From a checkpoint of a small class-conditioned image flow-matching model.
Model: 30.6M parameters, layers 8.
Training: 31600 steps, batches of 64.
Rows from block 5 of a small class-conditioned image flow-matching model, named by matrix and row number. Rows with one number belong to one neuron. Each number is 128 + 32 x the weight over its row's rms, rounded and kept within 0 to 255. All counts start at 0. After the name is the row's rms in percent of the matrix's.
After each neuron's rows are labels from the 100 images, of 14976 (inputs lightly noised), where the neuron reaches its largest size: "top examples" is what is common among them; "colour at peak" is the nearest of a few named colours to the mean colour under the peak. Only what is clearly more common there than usual is listed. The data: numbers of one to four digits printed on busy colour backdrops.
# gate: MLP gate (model.blocks.5.mlp.gate.weight, 1536x512), inputs 0-127
# fc1: MLP up (model.blocks.5.mlp.fc1.weight, 1536x512), inputs 0-127
# fc2: MLP down (model.blocks.5.mlp.fc2.weight, 512x1536, transposed), outputs 0-127

gate.145 107 [ 89 187 140 140  83 115  91 174 144 151 121 134 103  92 166 165 144  65 123 200 137 125 134 146 150 118 168 123 167 116 142  64 165 152 119 178  90 109 180 119 119  93 148 118  68 128 140 137 115 177 115 138 104  87 152 115 174 121 146 141 126  78  89 139 164 148 175 117 155 129  96 172   0 162  88  92 117 162 102 108 121  94 121  90 144 119 183 156 115 190 161 134 101  96 156 138  99 161 139 127 129 116  41 179 152 130 151 108 154  59 107 111 144 143 167 131 102 150 137 147 128 121 122 116 170  64 138 129]
fc1.145 100 [177  93 249 112 207 119 108  97 126 151  78 178 121 164 138 155 106 213 165 119  95 119 136 136 168 152 121  95 150 129 166 172 106  97 152  45 103 177 114 134 116 140 111  86 134 103  81 100  40  66 116 149 170 141  96  88  89  66 109 135 144 140 100 101 125 104 151 120 180 104  86 131 134  67 164 133 115 152 159  99 123  99  79 186 159 144  84 107 103 123 126 131  95 134 109 154  31 198 184 142 129 146 128 171 123  88 155 161 181  86 105 135 134  82 126 175 123 130 125 135 142 122  64 103 109 155  97 113]
fc2.145 102 [189 104 150 137 123  76 182 104 147  82 150 142 143 120 111  72  85 110 105 131 182 118 160 113  74  97 140 179 104 114 110 149 147 115 153 164 229 136  66 138 129 133 149 135  97 164 227 160 150 155 126 179 167 114 162 124 149 110 113 137 136 122 135 144 129  58 132 120 118 155 101 133 144 103 187 116 117 155  92 133  87 137 151 136 177 133 117 115  87 137  73 130 146 129 118 166  76 140 188 126 135 122  86 168 125 136 128  78 165 213  88 131 129  86 108 140 127 181 132 143  99  74  89  96   8 182 213 160]
top examples: length: three; blue ink; purple ink
colour at peak: grey

gate.682 100 [157 132 166 134 142  87 106 111 161 107 114 147 117 144 153 162 145 165 171 120  73  75 142 110 140 107 146 113 145  99 116 130 149 123 172  92 167 107 156  63 126 120 149 135 123 140 175 157  75 186 153  98  59 170 116 116  93 118 140 120 148 159  54  96 132  73 204 108 129 103 136 102 141 136 174 138 143 186 139 111 131 147 132 145 157 156 168 112 137  81 101 157 151 109 118 152 154 126  76 108 198 117 151 209  99 138 135 118 129 101 183 149 203  96 127 108  85 114 109  92 135 167 151  97 122 108 185 141]
fc1.682 101 [208 115 171 130 121 126 155 171 140 157 172 149 150 151 107 138 151 174 110 104 110 122  97 111 102 117 132 111 171  98 157 170 118 186 138 196 155 151 114  71 138 186 126 114 190 101 126 132 141 202 120 125 160 140 111 113 162 219  90  87 119 171 125 141 138 109 138 148 109  81 138  77 103 125 132 158  77 119 122 123 122 162  91 117 100  81 140 165 150 111  95 132 148 102 106 187 148  97 122 117 137 166 106 164 197 150 129 131  54 150 122 175 132  92  93 178 146 120 119 121 128 206 168 109 110 115 129 136]
fc2.682 101 [121 151 114  83 108  97 157 133 190  94 108  99 115 166 123 108 144 157 148 163 185 141 149 110 162 163 138  86 163  58 138 126  88 150  99 133 112  95 126 230 136 136 123 160  71 107 116 201 115 151 133 137 126 151  98 188 155 130 186 134 132 115 119 120 156 112 115 146 111 106 156 123  71 144 107 137 145 126 104 155  99  93 159 121 156  95 141 161  59  54 131 144 119 171 132  92 121 153 195  96  91 121 142 112 158  96 152 115 127 149 145  63 184 125 107 126 125 172 146 168 122 161  69 133 132 201 102 168]
top examples: length: three
colour at peak: grey

gate.26 096 [122  79 152 185 147 101 157 161 192  84 153 126  79 154  71 167  72 105 161  89 127 147 122 181 162 116  99 136 109 120 137  88 163 145 154 172  78 118  91 165 153 116 155 136  74 102 141 175 150 116 145 119 129 121 171  98 110 197 127 189 162 144 125 124 125 138 166 156 106 115 117 111 163 132 105 128 114 247  86 130 120 137 106 135 149 113 143 160 116 112 109 152  65 118 150 135 107 105 126  94  99  88 135 107  59 182 125 125 129 133 117 144 102 105 179 113 151  52 169 152 168 136 140  92  75 155 129 114]
fc1.26 097 [ 86 154 128 147 105 113 115 142 112 111  98 105 111 121 116 131  93 151 112 162 130 155  88  92 137  99 191 134 136  84 187 105 104 153 117 177  95 126 109 125 176 150 135 146 165 105 116  71  12 177 150 102 119 141 165 142 142 143 129 141  82 157 138 142 171  99 187 135 124  83 169  79 133 144  88 118 124  89 109  82 154 141  66 118 165 171 132 117 132 145 125  91 134  59 116 165 125 133 157 130 187 154 104 199 174  92 157 107 140 184 153 108 158  97  95 116 160 166 139  94 203 148 129 122 153  80  77 101]
fc2.26 096 [162  90 143  76 117  54 114 174 129  79 156  60 133 122 161 161 196 181 114 125 172 119  76  40 134  88 139 128 118 119 135 105 101 114 137 119  85 123 110 148 180 149  95 128 116 144 149  92  79 198 144 191 134 106 166 143 112 138 111 144 142 111  95  89 147 185 119 128  89 187  25  91 156 130 150 136 155  34 135 118 123 150 160 115 103  92 156 114  93 143 114 194 133 163 163 119  79 145 158  70 125 109  75 184  94  98 120 125 132 183 109 142 132  90  97 115 106 116  69 162 150  81 182 166  97 160 145 156]
top examples: yellow ink
colour at peak: brown

gate.490 108 [109 104 171 163 105 117 110 110 145 112 119 115 122 131 113 156  91 192  99 142  92  88 146 181 142 111 153 113 141 112 168 102  92 171 109 142 108 104 112 140 143 113 145 138 158 107 119 147 141 175 172 108 145  89 114 142 145 101 123 141 170 137 147 101 181 124 138  65 152 109 144 148 112 112 121  99  69 144 172 105 194  96 108 152 105 163  43 161 159 114 127 162 121 116 122 153 172  37 172 144 162 176 149 133  99  90  76 140 124 136 134 100 156 120  64  88 151 113  79 119 127  61 115  70 153 139 115 121]
fc1.490 108 [120  71  83 152 102 177 116 148 107  71 151 146  30  78 137 134  83 131 147 119  34  85 174 149 171 137 143 100 176 136 137  89  40 171  78 158  91 117  78 112 150 116 147 185 111 117 105 160  94 229 122 121 112  50 152 112 138 115 117 120 138  97 171 119 144  92 178 104 201 112 141 139 128 139 145 107 109  90 136  64 118  48 128 139  51 139 136 175 134  94 138 128 104 112 116 141 161  52 150 116 128 111 175 114 143 102  94 129 141 116 140 102 136  96  71  84 142 122 142 109 143 111 121 140 122 192  96 104]
fc2.490 115 [155  98 150 150  83  98  73 107 187  86 140 112 183 108 123 126 166 157 145 154 125 153 173 136 106  93 137  94 108 151 174 120  86 161 121 132 147 109 150 126 166 148 114 143 182 123 189  95 158  59 163 109  96 197 198 108 137  88  94 120 159 190 110 134 155 161  95 149 167 129 157 135 123 111 130 166 110 152 146 163 136 227 156 130 202 221 118 160 107 125 107 152 158 116 129 120 136  49 106 113 151 161 132 113 108 183 125 152 163  82 114 100 144 130  61 167  46 120  62 137 143 123 107 125 151 126 109 121]
top examples: yellow ink
colour at peak: brown

gate.234 115 [184 119  88 140  63 142 210 148 100 149 153 111 117 162  93 155 150 135 153 147 131 130 130 163 118 152 120 129 101 105 147  65 146 121 106 107 108 109  44 181 116 109 183  92 127  84  85 165  54 113 147 103  99 134 105 127 120 154 157 149 112 156 150 110 112 133  96 145 131 172 167 143 186 197 155 146 124 195 106  86 115 101  81  80  85 131 146 134 156  75 133 117 119 114  71 147  59  76 138 132 130 150 161 155 132 166 139  98  84 122  71 126 119 146  72 132  90 201 141 138 193 188 112  98 127 119 144 125]
fc1.234 108 [104 207 147 147 112 170 139 144 100  98  93 149 122 158 136 107 145  68 125 139 157 166 138 117 175  98 145 192 113 137 123 145 171 117 118 113 121 198 235 115 107 185 159 117 151 147 156 106 123 135 154 144 151  97 163 107 163 124  93  98 140 137  82  91 137  67 158 149 162 141  82 183  88 116 183 183 160 122 148 125 106 131 112  95 103  90 129 139  92 140 107 127 131 113 177 156 137 119 161 102 111 106 120 151 160 100 173 151 145 135 143  64  90 137 182 155 172 152 147  87  73 151 144 107 167 172 198 118]
fc2.234 110 [106 135 120 141 104 150 103 110 106  94 126 132  61 113 121 129 150 144 156 122 101 131 121 157 144 100 153 175  96 169 162 200 105  89  26 110 139 143 153 162 118 151 239 137 153 168 115 138 140 112  96 205 103 108 158 160 101 155 179  81 107 157 185 136 111  96 148 110  96 140 110 141  40 100 142  92 112 173 123  96 129  85 105 109 147 119 162 115 154  91 110 121 100 113 126 123  92 171 120 128 166 147  93 134 100  97  84 136 113 148 135 130 116 112  98 137 101  56 145 117 131 191  93 132 141 132 193  64]
top examples: on a plate
colour at peak: grey

gate.594 114 [132 112  75  97 172 121 111 129 160 135 115 136 109 123 124  51 137 120  96  84 103 202 119 133  92 150 182 158 162 105 127 180 110 118  78 124 137 150 107 120  68 145 155  85 110 144 126  90 146 121 129 115 102 147 151 133 195 123 112 118 133 133 189 169 116 100  52 118 146 149 141 193  99 113 131  68 116 149 132 109  96 155 147 103 172 147  79 152  49 164 132 108 218 130 125 113 181 139 128  96  98 169 193 139 142 106 110  88 113 133 154  97 142 127 122 104 139 141 163 125 117 114 172 119  99  46  81 165]
fc1.594 105 [ 83 228 100  84 140 123 180 151 149 120 103 142 100  88 129 140 198 101 121 148 160 188 152 164 132 111 152 143 154 106 113 126 124 134 135  38 120 130 143 170 135  82  98  84 124 175  92  71 132  38 156 132 175 139 174  77 125 144 105 108 155  84 194  71 114 153 186 100  89 154 142 161 115 150 134 106 153 144 133 108 108  90 118  87  92 116 183 143 118 151  60 123 188  96 116 100 132 153  98 154 103 156 124 103 134 148 122 118 178 118 162 141  87 157 156 113  93 175 184 138 146  29 153  96 109  53  77 198]
fc2.594 106 [158 126  37 120 115  84 110 121  66 143 147  91 144 129 157  69 115 123 162 151  83 255  36 116 114 139 105 117 119 119  60 145  76  96 144 107 164  95 171  88 127 123 119  64 183 121 105 162 176 114 129 124 162  90 149 162 166 129 151 161 122 126  56 129 177 140 125  97  94 126 138 151 171 101 127 126 120 109 137 163 126 105 155 127 158 134 201 156 141 100 167 118 115 123 134  84 102 110  40  94 117 128 178 104 142  76  88 114 138 135  95 140 119 163 143 101 134 145  98 126 139 130 150 123 139 145 105 110]
top examples: yellow ink
colour at peak: brown

gate.742 112 [160 145 158 135 148 157 119 181 145 154  97 162  59  81 110 147 120  82 136 135 153 168 126 123 101 112 120 136 110  88 193 151 161 141  60 141 108 111 170 184 115 148 139 103 163 124  80 175 150 144 150 128 133 108  62 150 146 168 104 143  32  61 149 163  36 121 127 100 156 103 136 156  68 155 114  63 131 181 101 106 134  80  82 139 139 146 151 118 178 125 105 138 137 114  93 171 145 123 172 159 178  82  98 163 183 115  95  82 128 145 117  56 142  91  93  95 136  62 122  88 107  35 175  69 125 129 134 146]
fc1.742 113 [161 128 155 119 111 167 128 125 136  86 164 141 134 110  94 155 105 104 113 124 148 113 207 122 124 115  98 119 120 112 102  76 105 192  59 122 121 127 137 128 102 142 110 137 168 168  99  80 104 143  89 109 103 118 106 159 146 157 148 146  85  49 154 107 115  98 118 131 122  75 135  93 142 167 162 175 119  90 168 131 122 112  79  89 205 143 184 107 182 100 119 124 104  97  61 131  93 137 111 112 134 105 128 146 180 111 105 114 109 186 137 130 117  96  83 126  78 122 159 148  78 135  98 162 145 150 149 143]
fc2.742 111 [181  81 154 126 153  72 135 121 125 136 124 136 122 177 101 166 199 141 138 148 184 110 187 139 139  76 152 126 146 113 126 138 155 138 123 176 182 135  85 132  64 100 163 124 133 147 129 137 135 123 104 158 135 172 122 128 142 150 110 128 124 141 131 148 118 174 130 119 120 146 144 160  68 169 137  94  96 159 133 101 115 135 146 126  74 112 142 140 167  96 123 112  91 139  91  93 152 115 137 129 121 103 137 148 127 128 151 115 104  67 103 161  90 126 174 125 160  94 140 113  77 102  84  99 166 172 127 110]
top examples: orange ink; yellow ink
colour at peak: brown

gate.129 093 [148 135 168 139 156 165 128 160 113 177 106 165 132  48 131 119 149 106 144 106  61 174 152 147 111 116 151 123 153 118  87 115 130 163 138  67 111 108 114 139 154  86 133  90  94 137 135 181 178 118 184 162 159 125 158 112  97 113 192 176 193 136 152 103 153 107 132  89 129 178 128 113 107 152 108 152 114 155 124 130 150  56 158 190 104 151 164 126 120 107 163 141 118 151 135 193 141 112 164 141 117 146 169  62 107  71 139 157 100 131 144 116 138 132 139 140 117  93  74 129 140 141 142 147  99  99 108  87]
fc1.129 095 [110 149 163 144 143 122 146 172  91 122 135 118 169 116 180 137  84 192 164 156  97  70  78 129 132 169 133 115 141 126 207 119  65 152  44 109 112 156 133 157 136 145  95 112  93 122 122  98 137 129 132  98 146  98 147 121 131 118 128 146 109 156  83  99  61 126 149 125 145  87 113 158  56  73 157  66  86 155 102 126 160  83 100 126 157  44  56 126 136  97  53 122 121 101 114  49 112 155 100 144 101 116 132 119 154 158 132 122  82 129 101 119 110 156 171 179 131  52 141 191 102 154 171  93 136 119  57 207]
fc2.129 100 [142  56 151 107 160 141 111 152 138 116 210 171 102 122 127  86  74 162 133  89 111 142  93 161 176 111 190 122 120 102 118 155  35 133  99  51  75  93 156 104 137 114 123 114 177 141 145 159 118 169 167 158 135 146  91 206  97  57 147 122 139 144 100  64 147 159 173 104 127 101 158 112  99 104  96 168 110 143 148 131 138  81 128 135 121 189 145 111 131 132  90 118 133 161 112 102 101 165 158 138 169 157 120 115 131 122 101 185 138 106 168  94  65 162 255  71 135 107 127 106 211 166 133  90 142  89  83 116]
top examples: orange ink; yellow ink
colour at peak: brown

gate.411 112 [181 126 138 152 149  88 112 136 129 143 167 113 115  96 176  75 134 133 169 153  76 128 160 140 134 139 184 109 125  91 137  98  95 136 104 118 126  82 157  72  78  75 138 144 205 122 128  98 113 152 118  95 160 158 110 207 167 143 133 166 121  90 129 119  88 159  77 104  77 124 149 106  91 161 140  94  95 217 127  94  89 135 113 158  90 108  85 114 192 151 142 160 158 129 106 150 152 118 135 112 113 104 141 208 146 113 141  91 111 112 135 141 152 124 108  74 135 115 115 121  76  77  91 144 121  91  92  97]
fc1.411 113 [119 113 130 135 112 140 168 184 122 114 107 113 161 131 140 172 137 168 163 109 170  98 165 154 103 118 137 172 138 135 122 113 147 119 163 114 126 121 206 157 122  87  82 167 140 133 143 174 158 128  88 110 149  32 137  44  99 108 139 164  98 112 129 103 111 109 129 120 181 156  97 138 177  89 100 149 137 144 104 169 135  88  91 127 132 121  71 112 112  91  89  94 120 115  93 165 156 143 151 125 104 178 142  90  97 137 123 137 148 126 148  91 152 165 161 121 105 167 111 146 169 148 133 143  99 135 129 172]
fc2.411 105 [183 197 102 182 121  58 143 180 121 152  85 156 108 143 110 122 137 129 118  96 152 115 132 146 110 128 141  81  83 141 156 133 122 124 143 140 155 127 115 157 168 135 118 102  93 126 142 183 121 145 120 179  68 153 101 131  44 137 117  85  83 128 181  91 127 120 136 120 119 139 126 106 179 169 139  89 150 160 151 102 153 167 153 123 113 131 120 121 114 143 123 118 125 137 148 166 119 160 149 107  88 103  96 121  97 114 129 164 152 143 193 142 142 180 154 131 109  37 164 106 154 120 113 164  90 189 119 122]
top examples: yellow ink; orange ink
colour at peak: brown

gate.399 103 [161  72 115  96  77 118 120 162 130 167 100 114 125  95  65 108 129 129 180 142 149  97 116 200  81  84 130 154 141 127 113 117 121 138 112 148 147 120 118 107 194 123 120  71 143 121  88 141 131  63  89 181 186 106  85 110 118 157  69 155 171 173  61 141 134 157 103 169 134 180 148 113 104 124 135 119 200 135 121 174 131 145 124 179 110 101 113  95  96 103 117 236  80 229 132  83 113 100 146 120 103 123 130 187 150  73  99 135  45 150  68 155  76 176 127 117 142 102 136 119 178 125  72 111 141 139  91 221]
fc1.399 104 [116  86 115 117 134 150 190 109 140 122 120 120 102 143 148 166 150 154 114 139 179 134 111 183 105 119 173  98 136 129 131 150 117 124 155 104 191 143  89  93 106 109 152 159 112 158 114 189 129 141 118 126 118 111 195 128 133 148 109 139 132 159  93 155  68 130  98 109 116 107 161 109 118 117 150 114  49 147  57 118 133 117 158 111 158 129  80 101 131 114  88  51 184  43 143 107 173 101 125 123 139 130 163 181  77  39 123 120 144 120 151 176  77 127 162 132 198 133 166 174  80  72 158 112 150 178 106 133]
fc2.399 106 [160 147 116 182 161 105  83  75 116 129 123 100 139 122 123 112  94  70 177 148 160 162 167 137 120 159  56 146 125 105 130 131  89 107 148 185  82 134  94  93 126 129 122 140 181 103 165 104  92 198 126 107 115 115  85  77 154 122 110   3 137 114 110 154 123 149 129 189 128 132 144 175 116 119 117 117 171 144 123 109  95  93 133 151 122 136 158 114 163 138 144  92 117 124 173 131 112 186 119 134 179 119 148 103 158  47 120 153 184 135 107 132  93 180 108 133  82 133 152  90 108 155 119  78 204 143 111 171]
top examples: on a plate
colour at peak: black

gate.485 093 [164 106 123 153 133 162  98 154 165 100 173 142 117 128 127  96 104 140 185  54 144 111 151 124 129 101 116 131 125 122 150 163 133 164 120  88 149 111 133 100 152 144 128 147 126 101  93 108  88 186 157 111 113 141  97  96  50 135 136 164 112 144 125 131 107 115 140 124 138 113 162 142 125 138 102  63 168 171 107  96 119 160  68 103 101  73 158 113 150  91 163 175 124 143 144 176 187 155 113 102 204 136 126 113 162 134  92  59  89 109 145 164 137 118 141  91  53 161 119 150  63 194 215 167 107 161 173 111]
fc1.485 099 [110 113 172 141 149  75 107 116  78 183 152 124 106  68 118 177 136 150 132  66 155 167 144  91 124  98 104 102 168 111 110 151 151 123 121 149 138 137 110 153  74 124 103 161 146 123 184 115 103  86  96 105 158 119 158  95 125 151 112  94 105 146  55 121 200  88 127  20 110 124 115  84 119 167 128 139 115 173 175 175 152 130 115  95 161 151 139 144 140 101 146 139 191 107  81 115  89 121 123  68 157 154 169 148 104 110 156 138 118 142  94  93 117  83  79 154  52 135 125 169  73  87 146 117 177  78 172 105]
fc2.485 103 [109 168 156 131 107 166 161 178 157 131 107 145 199 152 121  95  88 208 145 147  93 165 149 178 189 152 104 134 127 104 111  81  52 162 125 151 100 184 124 122 113 120 125 130 192  91  80  84  95 140 153 164 107 110 127 119 159 103 173 102 145 148 187 152 120 105 138 181 156 104 136  93 149 145 156 130 129 203  99 112  98 153 134 133  94 126 191 142 107  85 143 142  98 146 141 147 162 148 145 135 138 112 153 131 127 116 127 136 159 165 172 111 122 131 101 119 118 111 146 153 137 165 118 163 160 139  84 142]
top examples: orange ink; pink ink
colour at peak: brown

gate.634 104 [ 86 182 155  94 138 113 144 161 119 104 142 120  89 160 164 134 171 154 129 155 107 107 123 125 110 150  66 161 116 111 112 126 152 161 101  74 108 123  60 124 177  77  99 129 111 146 113 152 164  78 135 120 109 140  95  95 124 116 179 132 166 125 168 108 132  95 144 149  87 147 141 158 161 139 143 119 152 112 174 146 136 167 126 152 126 163 170  93 145 168 119 106 127  93 129 105 132 168 100 105 121 175 122 171  65 152 170  86 197  62 132 132 101 201 113 152 103 165  71 168 107 146  81 130 140  86 120 145]
fc1.634 097 [182 116 150 144  78 166 181  47 122 173  94 142 105  97  90 113  77  48 144 102 159  73 175  86 136 142  98 106 104 159 129 105 108  72 118 106 102 104  72  59 138  70  79 121 187 145 140 169 119 124 142  95 117 121 140 216 127  72 102  77  79 131 143 149 128 125  65 116 199 106 120 147 100 129  92 127 135  79 155  78  91 173 145 146 104 126 160 132 134  78 115 134  80 112  91 180 168 115 166  98 106 219 148 157 123 112 171 110 119 168 126 128 181 173  98  75 101 159 114 122 111 139 119 192 177 152  74 159]
fc2.634 101 [150 151 109 134 213 151 138 113 141 128  76 156  77 175  93 167  98 138 114 107 147 177 151 158 112 177 150 172 184  69 111 146 103 105 114 129 173 118 185 126 106 200 147 106 141  97 145 100 132  97  89 115 138 151 133 101 147 108 143 112 118 130 194 192 120 114 158 157 134 120  78 147 162 144 152 141 151 255 144 121 143 113 155 188 162 100 189 136 127 163  76 120 110 142  85  97 137 131 115 126 108  84  97 126  94 110 130  92 107 131  95 172  87 113 117 100 128  86 103 145 147 102 117 124 111 217 135 157]
top examples: length: three; blue ink
colour at peak: grey

gate.98 113 [ 82 105 152 134 119 132 112 144 143  93 131  96 133 123 118 129 106 125 112 164  39 169  86 150 138 109 137 177 145 123 167 158  95  69  73  96 139 185 211 106 114  98  89 102 113 142 119 166 195 233  89 157 135 113 136  92  87 145  76 141 158 162 125 165 113 123 111  67 111 136 104 148  75  94  93 204 140 190 168 135 105 125 135 168 119 133 127 142 122 104 149 172 149 147 166 130 119 183 140 153 136 117  58 163 120  96 104  97 172 107 166 115  89 141 187 148 138 115 182 161 181  72 107 141  95 109 132 176]
fc1.98 110 [120 148 161 108 142 128 149 110 133 109 125 146 157 146 159 145 107 132 155 130 132  99 133 156 134 115 126 159 124 145 189 119  67 136 114 151 120 201 145 129 127 115 187 108  94 132 103 183 208 140 100 122 127 141 103  66  71 145 121  90 135 160 132 103  98 116 194 137 102 130  96  76 177  82 103 165 157 175 111 125 125 150 121 134 143 115 166 176 145 147 148 141 143 107  94 126  90 187 142  99 114 119  74 171 149 115 177 125 128 230 123 151 125 148 100 101 183 103 140 150 133 186 119 116 124 138 145 136]
fc2.98 108 [ 64 109 108 127 142 159 102 127 102 129 108 146  84 152 134 164  74 124 109 227  46 163  97 109 103 131 113 130 161 141 118 132 128 132 147 108 166 174 142 168 121 150 148 140 169 108  29 153  96  86 154 199 130 102 109 129 119 117 158 111 139 100 122 163 108 135 120  88 162 130  91 135 125 169 105  72 122 144 163 129 143 135 107 105 101 124 184 160 137 145 140 163  79 133 166 155 128 132 127 126 135  51  87 131 170 170 143 123 173  98  94 134 131 124 137 127 117  99 119 151 128 171 110 114 190  76 105 144]
top examples: length: three; black ink
colour at peak: grey

gate.706 097 [129 150 111 151  96 152 106 176 115 149 185  82 106 156 112 109 164 134 148 125 136 112  85 111 144  44 116  54 108 120 115 129  75 148 124 102 120  92 130 111  72 114 117 178  71 174 148  57 134 104 116 115 149 170 124 141 179 148 131 154 137  98 120 109 106 134 135 139 168  96 100 116 137 186 143 114 164 206 139  93  94 159 158 153 117 149 153 113 151 179 109 186 117 130 158 144 155  80 106 131 110 120  94 108 118 185 115  82 114 101 111 145 144 143 174 122 133 130 153 118 126 143 132 124 152 161 134 120]
fc1.706 095 [153 170 118 126 131 156 142 178  51 131  62  53 185 112 164 136 138 107 129 142  76 149 111 136 129 104 149 104 131 124 169  76 150  82 107  91  81 124 144 194 166  90  92  74 136 149 128 174 123 108 169 138  83 111 111 125 132  83 162 107  87  55 137 122 141 139 138 169 165 135 123  96 101 140 160 106 155 135 169 154 150  97 157 108  94 176 128 155 135 192 143 148  42 149  98  70 142 159 119 119 125 145 164 120 120 212  97 167 109 107  94 154 148 136 119 123 128 130 146 162  96 107 119 106 129 162 203 137]
fc2.706 094 [140 145 105 158  87 173 122  80 160  91 145 154  95 105 135 110 156 150 119 129 146 165 125 160 108 104 167 138 129 137 131 106 174 145 130 128 115 165  62 118 100  92 139 105 120  75  80 107 103 128  71 102  94 127 188  88 124 131  99 111 130 100 154 149 136 107 142 128 131 120  99 144  90 132  85  89 128 161 123  93   1 137 110 136 138 103 126 116  86 153 144 102 107 111 121 157 118 101 171 138 129 124 111 156 157 120 187 165 138  83 153 128  85 123 121  94 170 134 130 157 104 132 110 109 133 190 140 115]
top examples: first digit: 5; last digit: 5
colour at peak: grey

gate.449 129 [162  73 110 134  64 151 103 137 135 122 128 111 129 162 134 128 143 155 108 114 113 158 109 165 136 184  97 137 131 128 169 210 113 115 153  82 135 145  85 144 164 134  75 160 122 123 114 149 136 101 139 178 177 135 104 122 113  85  92 125 150  89 184 164 142 161 191 125 159 112 100 126 119  96 204 148 135 102 153  99 176 156 154 114 163 100 140 127  78 132 111  44 143  60  96 116 130 123  85 126 140  66 119 218 122  82 133 165  91 113 146  97 138 152 123 162 124 181 154 111 169  74  82 144 128 135  55 180]
fc1.449 116 [ 90 199 135  95 151 155 103  85 124 155 132  95 119 135 183 173 134 104 131 103 140 115 132  85 132 109 174 158 114  77 122  24 175 149 145 245  96 129 124 116 132 167 126 129 132 103 116 130 189 122 108 130  76 119  69 110 117 181 187 171 138 172  98  87 225 148  60  96 110 106  92 127 128 144  67 143 120 154  90 119 105  82  93 184 132 177 134 150 154 118 103 142 140 191 103 105 147 134 171 124 171 177 106  95 122 134 131 164 114 151 139 168 124  78 172 189 106 165  91 132 111 146 141  61 151 161 173 116]
fc2.449 116 [191  66 143 170 144  65 125 137  40 144 130 133 155 123  80 129 136  62 137  82  98 155  69  39 123 165 122  60 199 108  91 117 110  70 110 182 159 137 139 126 113 108 170 142  69 162 203  65  75 152 155 168  82 146 134 100  98  85 117 118  26  95 117  72 158 119  63 147 131 181 111 149 148 131 173 129 146 134  97 143 128 162 119 194 123  74  52 109  99 156 118 110 103 139  91 165 168 147 102 101 105 141 170 103 160 108 142 150 216 155 133 109  72 113 141 127 185 148 144 126 179 155 102 108  80 156 157 159]
top examples: yellow ink
colour at peak: brown

gate.171 089 [ 82  80 150 153 139  83 189 115 153  84 124 111 165  70 113 134 103 122 110 131 138  97 121 118 130 109 144 124 119 135 128 166  87 145 113 123 117 114 180 112 146 147 196 147 118 159 153  94 180 120  93 143 140 100  86 101 189  88 114 109 174 132  63 165 144 111  96 104 158 144 104 111  91 134 112  96  73 184 151  92 176 140 197 167 116 107 108 131 109 145 171 136  94 122 112 127 128 118   4 114  90 152 139  93 175 124 100 142 149 105 121  73 144 121 168  83 103 132 165 135  72  79 176 175 160 105 109 126]
fc1.171 100 [110 186  94 121 152  86 109 151 126 137 121 106 116 122 105 134 124 155 175 140 116 143 171 165 135 100 161 119 120  87  80 144 103 135  98 120  85 111 168  98 141 158 118  97  82 107 139 151 170 158 150 178 171 184 154 138 121 119 136 141 103 139 100 155  85 144 126 150 148 186 114 204  63 141 130  83 129 166 193 133 143 183 124 112 112 120 194  83 137 161 174 131  67 181 112  94 123 120 131 129  90 173 109 118  82 158  95  67 110 124 147 157 149  82 106 106 150 170 113 145  68 102 153 166  94 172 145  90]
fc2.171 097 [113  54 168 179  36 149 106 102 146 134 111 136 107 108 144 146  85 111 119 136  75 153 127 135 120  76 128 126  53  82  73  81 134 168 152  87  64 168 139 105 124  59 112  98 144 211  92 110 143 103 118 144 143 170 117 134 165 131 104 146 127 170 159 156  73 114 170 151 154 184 120 165 151 146 106 135 156  64 192 154 149 162 139 154 139  91 123  73  89 127 153 126 121 124 126  95 146 119 126 147 132 155 143 142 115 127 133  93 122  79 133  97 117 110  94 153 161 107 133 109 184 166  66 114 167  89 165 132]
top examples: length: three
colour at peak: grey